config = dict(
    dataset='made-up road signs on poles',
    horizontal_flip=False,
    translate=0.06,
    tokenizer='word',
    encoder_norm_position='pre',
    encoder_mlp_ratio=3,
    encoder_drop_path=0.05,
    decoder_norm='layernorm',
    decoder_activation='gelu',
    decoder_fused_qkv=True,
    decoder_tie_embeddings=False,
    cautious_weight_decay=True,
    final_lr_fraction=0,
)
Rows from block 5 of the text decoder of a small image captioner, named by matrix and row number. Rows with one number belong to one neuron. Each number is 128 + 32 x the weight over its row's rms, rounded and kept within 0 to 255. All counts start at 0. After the name is the row's rms in percent of the matrix's.
After each neuron's rows are labels from the 100 texts, of 14848, where the neuron reaches its highest value: "fires on" is the input token at the peak. Only what is clearly more common there than usual is listed. The data: made-up road signs on poles.
# fc1: MLP up (decoder.blocks.5.mlp.fc1.weight, 640x320), inputs 192-255
# fc2: MLP down (decoder.blocks.5.mlp.fc2.weight, 320x640, transposed), outputs 192-255

fc1.217 067 [157 181 117 133 124 122 136  75 115 116 139 123 106 160 138 114 154 196  64  73 106 101 115 113 164  79 130 132 118  92 102 114 190 165 122 114 126  69 161  63 162 115 152  95 113 136 104 130 161  92 128  90 114 141  84 121  79 143 123 163 132 173 139  83]
fc2.217 099 [ 93 125 106 140 125 144 113 184 141 145  92 118 109 117 105 116  96  76 147 193 114 131 163 116  92 163 131 131 134 152 113 137  62 113 178 152 132 133  91 169  98 140 128 146 142 133 166 117 116 173 123 162 127 137 125 170 135 115 123 102 126  91 123 172]
fires on: "a"; "white"; "blue"

fc1.6 117 [121 103 115 199 137 160 145 141  91 118 115 140 117  84 115 139 103 119 128 100  73 143 120 116 106 140 188 128 132 128  96 133 165 128 150 123  96 188 134 117 119 174 102 162  96  92 112 123 100 158 182 154 112 144 197 190 177  80 146 141 125 157 150 145]
fc2.6 098 [ 90 129  99  86 103 137 121 125 201 119 102 146 144 151 147 154 183 174  79 127 130  97 193 164 129 154 119  79 132 168 194 148 126 133 142 128  60 124  95  97 173 116 109 119 137 170 100 171 148 185 126 113 158 147 165 149 110 146  77 150 101 151  96 180]
fires on: "with"

fc1.427 105 [ 62 121 155 137  60 135  94 102 100 161 107  73 117 163 154  72 152 101 155 147 144 137 138 154  96 131 108 134 126 156 120 131 114  80  75 143 107  41 123  73 125 155 194 148 110 123  98 142 162 140  84  69 130 174 101 113 133 123 153 125 169 167 138  79]
fc2.427 107 [129 155 151 130 128  94 134 123 106 159 143 180 134 160 121 132 109 115 119  93 144 102 103 100  67 173 114 113 129  93  68 148 143 101 139 198  80 101 139 127 101 132 161 108 145  82 150 129 121 150 130  72 139 114 164 138 149 133 140  64 130 112 142 140]
fires on: "black"; "white"; "pink"; "grey"

fc1.43 083 [116 172 136 196 106 140 108 181 155 139 143  97 171 131  59 152 113 101  69  51 135 110 159 107  86  75 131 106  33 154  95 121  97 164 100 125 104 170 125 182 150 152 133 106 185 115 124 134 122 149 115  72 134  67 119 163 165 138 121 151 172 149 140 121]
fc2.43 094 [126  55 138 130  92 148 157  96 122  51 106 141 147 178 122 109 134 102  93 154 142 115  74 188 146 128 170 149 179 123 172  98 122 112  92  72 133 128 103  96 102 131 105 147 166 169  97 124 125  87 150 143  79 199 139 117  34 141 172 153  76 201 169 150]
fires on: "showing"

fc1.595 099 [116 168  97 125 139 197 101  91 133 150 127 119 122 122 125 190 110 146 133  99 115 198  92 214 143 144  88 127 143 122 143 105  84 156  77 163 113 123 110  93 159 101 105 143 104  98 133 132  80 170 162 124 115 111 130 158 157 153 165  97 129 110 113  95]
fc2.595 095 [127  80 138  73 140  71 122 113 172 125  89 157 140 119 114  72 156 120 138 144 113 134 209 100 106 117 115 140  58 164 158  72 166  97 120 131 129 167 159 136 144 106 145 107 146 170 181 135 144 104  81 114 130 155 181 131 117 112 125 141 159 143  96 177]
fires on: "black"; "yellow"; "orange"; "red"

fc1.155 097 [ 70 167 114 109 163 104 171 146 131 142  84 111 147 149  96 149 127 187  81 165 139 147 158 159 174 178 129 118 155 121 120  63  86  85 153 153 178  62 143 128 186 148  96 138 162 150 145 177 188  91 131 111  86 134 130 178 119 187 126  80 126 176 114 102]
fc2.155 109 [153 128 160 134  97 144  96 106 131 122 134 153 118  73 159 113 132 138  79 165 185  92 155 124 107 108 170 102 119 154 147  73 100 139 146 131 178 149 181 114 118  78 116 110 116 113  84 117  99 154 114 176 200 125 136 156 156 128  88 124  90  51 132 164]
fires on: "showing"

fc1.506 103 [151 112 104  98 125 194 137 119 140 114  96 119  87 113  83 132 126 143 116 143  95 112 157 129  67 134 115 126 139  96 182 130 100 122 125  70 145  92  92 114 142 150 126 153 105 118 199  96 145  91  81 192 126 161 111 117 182 161 145 174 119 130 169  81]
fc2.506 095 [ 76  63 123 129 157 104 121 154 115 115 116 151 123 114 164 119 146 108 100 137 140 130 165 133 142  77 138 177 127 163 105 107 109  91 156 192 148 110 172 178  76 134 119 105 131 120 155 107 119 177 121  67 138 110 137 134 106 106 149 123 102 115 132  86]
fires on: "black"; "green"; "brown"

fc1.628 078 [144 105 142 129 118 124 108 107 123 105  99 128 176  99 113 100 137 120 131  93 129 144 108 170 151  93  97  96 128 118 143 143 186 108 123  94 104 151  71  87 110 173  85 229 112 166 112 132 120 115 156  98 164 169 155  75 100 224 130 130 149 139 145 112]
fc2.628 077 [135  94 158 115 142 130 108 157 102 131  89 191  69 184 145 147 108  69  73 163  96  71 155 186 163 104 153 158 120 146 133 109  59 114 141 119 171 177 117 125 160 141 119 151 104  98 148 225 147 134 167 160 145 157 127 158 146 179  91  81 153 154 154 136]
fires on: "a"

fc1.501 112 [161  96 191  88 176 144  65  39 124 193 161  85 154 141  97 151 165  76 136 126 138 117 152 104 151 132  99 167 175 176 105 145 157  89  91 133 116 101 124 147 121 124 108  66 105 110 121 140 134 129 137  71 135 155 125  72 148 150 121  97  78 120 142 189]
fc2.501 111 [ 73 141 104 164  84 101 174 162 113 102 122 114  96 145 153 103 142 148 168 153  83 109  88 171 114 147 165  96  90  96 170 129  88 109 188 106 133 121 132  78 156 110 119 152 177 181 125 103 132 149 129 223  77 115 103 131 125 108 111 167 116 133 102 128]
fires on: "a"; "showing"

fc1.389 090 [ 79 112 122 140 193 111 115 103 102 115 175 149 141 118 123 157 160 104 154 138  96 175 109 129  93 132  91  97 139 113 119 158 114 149 138  90 155 175  84 214 113 162 105 155 168 105 133 102 164 151 142 122 183 105 123 183  73 123 170 168 106 154 121 118]
fc2.389 104 [124 140 128 147 106 105 167 127 104 120  98 121 123 159 118  87 126 147 121 156 142 139 160  96  92 106 141 147 143  98 107  84 169 106 171 152 118 100 143 117 151  98 102 127  87 116 132 128 128 125 164  77  70 153 153 149 161  89 158  71 140 158 176 129]
fires on: "showing"

fc1.473 074 [154 132 190 123 124 130 191 174  71 106 180 155 115 122  89 129 140  48 130  89 107  87  98 131 124 125 151 136 153 148 101 121 116 111  63 123 156 159  69 120 138 132 136 181 129  48 127 163 134 132 144 103 122 138 110 166  94 141 138 108 142  65 142  63]
fc2.473 081 [108 173 106  73 139 161  46 152 153 120  87 155 116 142 140 135 120 103  90 155 105  44  86  96 119 204 100  94 112 102 107 141 152 157 183 117 108 121 195 149 149 191 120  98 178 150 147 128 148  88 102  90 119 148 123 143  91  93  89 105  84 183 114 114]
fires on: "with"; "showing"

fc1.232 092 [ 83 148 170 123 128 169 137 139 131 104 111 125 102  63 143 187 180 117  64 134 112 133 126  83  76 169 168  97 115 114  98  80 126 110 130  96 123 122 126  94 137  91 142 114 161 159 194 169 135 116 174 111 142 124  91 145  98 132 181 110 109 104 129 133]
fc2.232 097 [115 142 136 154 247 136 100 138 119  95 113 165 166 160 109 113 107 158 150 120 174 103  81 163 137 109 102 156 130 136 124 152 141 126 145 143 169 145 101 118 134 110 140 125 138 124 110 143  98  69 128 131  96 119 155 119  72 141 152 137 161 129 102 101]
fires on: "with"

fc1.422 120 [188 134 107 125 163 156  79 120 131 118 107 122 135 130 134 122 133 173  99  91 136 131 211 153 109  99 118  74 102 131  75  87 121 127 133 110 144 187 187 187 101 115 155 176 143  89 121 158 144 109 146 133 128 171 130 111 126  96 177 123 103 135 158  83]
fc2.422 098 [108 179 123  62 129 106 146  78 104  92 106  65 126 176 115 223 137 124 117 104 130  66  85 156 136 112 136 143 141 107 137 195 105  68 145 131 136  68 128 108  72 141 151 112 124 132 127  67 155 103 113 133 139 120  92 190 144 137 121 125 203 121 115 159]
fires on: "showing"

fc1.346 111 [151 135 135 128 124  60  99 109 184 157  64 120 135  76 122 161 143  80 155 117 171 101 181 114 124  76 155 144 162 153 123 142 172 133  71 121 117  79 114  97 117 103 178 122 107  89 151 121  86 144 166  99  63  86 149 126 168 149 142 123  88 155  88 164]
fc2.346 105 [185 132  93 109 130 194 148 154  44 121 155 155  74 171 215 153 123 134 151 117  80 183  47 151 132 144  71 155 123 140 116  77  29 111 146 140 128 138 160 133 155 183  72  84 147 147 170 116 140 198  86 145 103 175 124 140 153 139 135 120 190  78  49  89]
fires on: "showing"

fc1.461 075 [112 139 149 106 106 148 112 128 126  89 120 125 143 173  91 130 148 117  80 118 122 140 157 160 145 104 167 105 122 107 117 125 118  79 127 103  96 200 192 148  75 185 113 130 128 124 127  87 136 149 189 119 112 133 161 107 163 116 151 130  78 149 160 150]
fc2.461 094 [148 126 106 136 153 119 139 154 103 138 120 115 132 119 122 124 140 138 163 119 141 157  76 122 120 119  69 120 126 175 108 133 138 181 144 120 167 103  94  97 173  49 128 103 121 131 173 162 162 137  36 121 148 119 141 145 127 143  82 130 201 108  89  90]
fires on: "a"

fc1.76 089 [131 128 121 111 157 168 156 185 125  81 132 209 123  91 174 105 139 121 162 173 114  68 142 147 135 180 166 152 119 115 109  75 146 116 135  96 150 167 114 168 146 121 167 159 113 158  99 110 183 125 137 128 114 118 160  84 109 147 149  83 194 117 191 161]
fc2.76 088 [192  85 167 146 126  98 133 115 138 103  78 146 114 150 120 146 115 136  79 150 133 103 135 130 104 113 156 124 162 116 154 116 104 109 111  95 130 131 110 139 110 162 111 133 149 157 110 194 137  76 144 114  90 136 152 145 120  82 157  80 103 134 148 168]
fires on: "a"

fc1.331 105 [170 137 133 102 142 104 153 206 128 139 183 156  76 190  90  86 128 127  96  88  53 107 114 168  95 171 113 168 130 117 110 131 118  62 103 138 150 139 122 126 157 137 125 144 160  83 151 212  89 187 146 164 101 124  92 110 198  78 205 136 130 138 186 175]
fc2.331 127 [105  91  97 127 143 122 105 153  60 102 213 142 141 160 102 143 140  58 131 117 126 180 104 135 114 145  86 142 130  82 105 153 121 119  96 132 132 150 119 134 143 125 152  86 136 108  77 134 104 148 139 140 102 119  90  74 104 153 130  92  71 162 126 108]
fires on: "black"; "white"; "blue"

fc1.82 117 [160 138 168 177 133  65 159 169 104 129 221 133 110  94 161 168 197 125 133 119 137  85 145 123 122  99 122  85 120 120 144  95  83 171 103 126 137 121 161  98 145 154 119 103  47 146 161 108 142 112 115 179 146 171 114 140 130 152 115 128 160 107  95 113]
fc2.82 116 [123 190 110 143 144 118 114  60 172 153 134 142 167 144 110 142 144 190 142 120 190 147  82  99 160 155 161 105  59 140 129 160 103 103 125 173 135 132 107 137  80 114 173 118 145 154  88 144 104 121 112  87 150 155 171 124  93  91 140 143  88 117  61 159]
fires on: "black"; "blue"; "white"; "orange"

fc1.409 068 [115 186 125 122 152 119 161 102 143  63 154 143 113 117  75 151 154 132  69 135 174 156 162 115 125 112  97 107 110 188 111 150 109 185 129 108 177  94 147 140 150 196 149 168 153 144 144 153  76 113 105 122 131 108  85 107 135 143  78 163 140 102 141 155]
fc2.409 074 [133 156 115  44  93 131 119 215  64 129 159 137 144  54 182  59 118 111 113 139  74 108 113 112 167 134 147 142 158  77 156 103  31 104  97 109  97 152 166 157 144  84 169  73 164 104  91 112 183 202 119 139 121 133 137 147  68  82 153 135 125 128 168 130]
fires on: "with"

fc1.116 119 [145  86 134  91 125  71  84 157  90  97 110  94  60 155  70 136 136 106 199 134 130 126 115 145 111 102 106 110 150 118 138 138  87 123  70 145 120 103 133 169 117  89 117 144 154 159 180 131 152 108 141  81 180 142 121 123 108  91  61 117 122 142  93  96]
fc2.116 115 [ 54 133 115 112 139 141 119 136 121 119 152 140 131 105 135 150 163 148 113 158 124  87 134 120 129 134 136 226 150 124 111 159 141 151  54 143 113 137 149  95 153 167 124 140 131  98 154 160 168 138 108  72 177 115 135  59 139 122 105  52 145 161 122 112]
fires on: "showing"

fc1.177 098 [ 75 207  90 125  91  71  76 181  70 156 175 123  85 151 139 142 164 100 131  99  86 171 125 132 113  93 165 131 152 102  87 113 149  91 124 101 131 103 172 145  89  74  67 165  90  96  82 186  73  99 114 107 143 136  94 103 131 152 118 174 103  94 125 101]
fc2.177 092 [ 82  43 116 156 138 166 143 149 168 143 153 123 241 138 167 128 121 149 170 147 209 113 114 145 107 127 107  93 124 194 180 167  97 175  46 150 104 104  93  90 136 168 128 121 109 125 102  99 137 163 189 103 103  94 106 109 129 170 117 120 159 100 136 132]
fires on: "showing"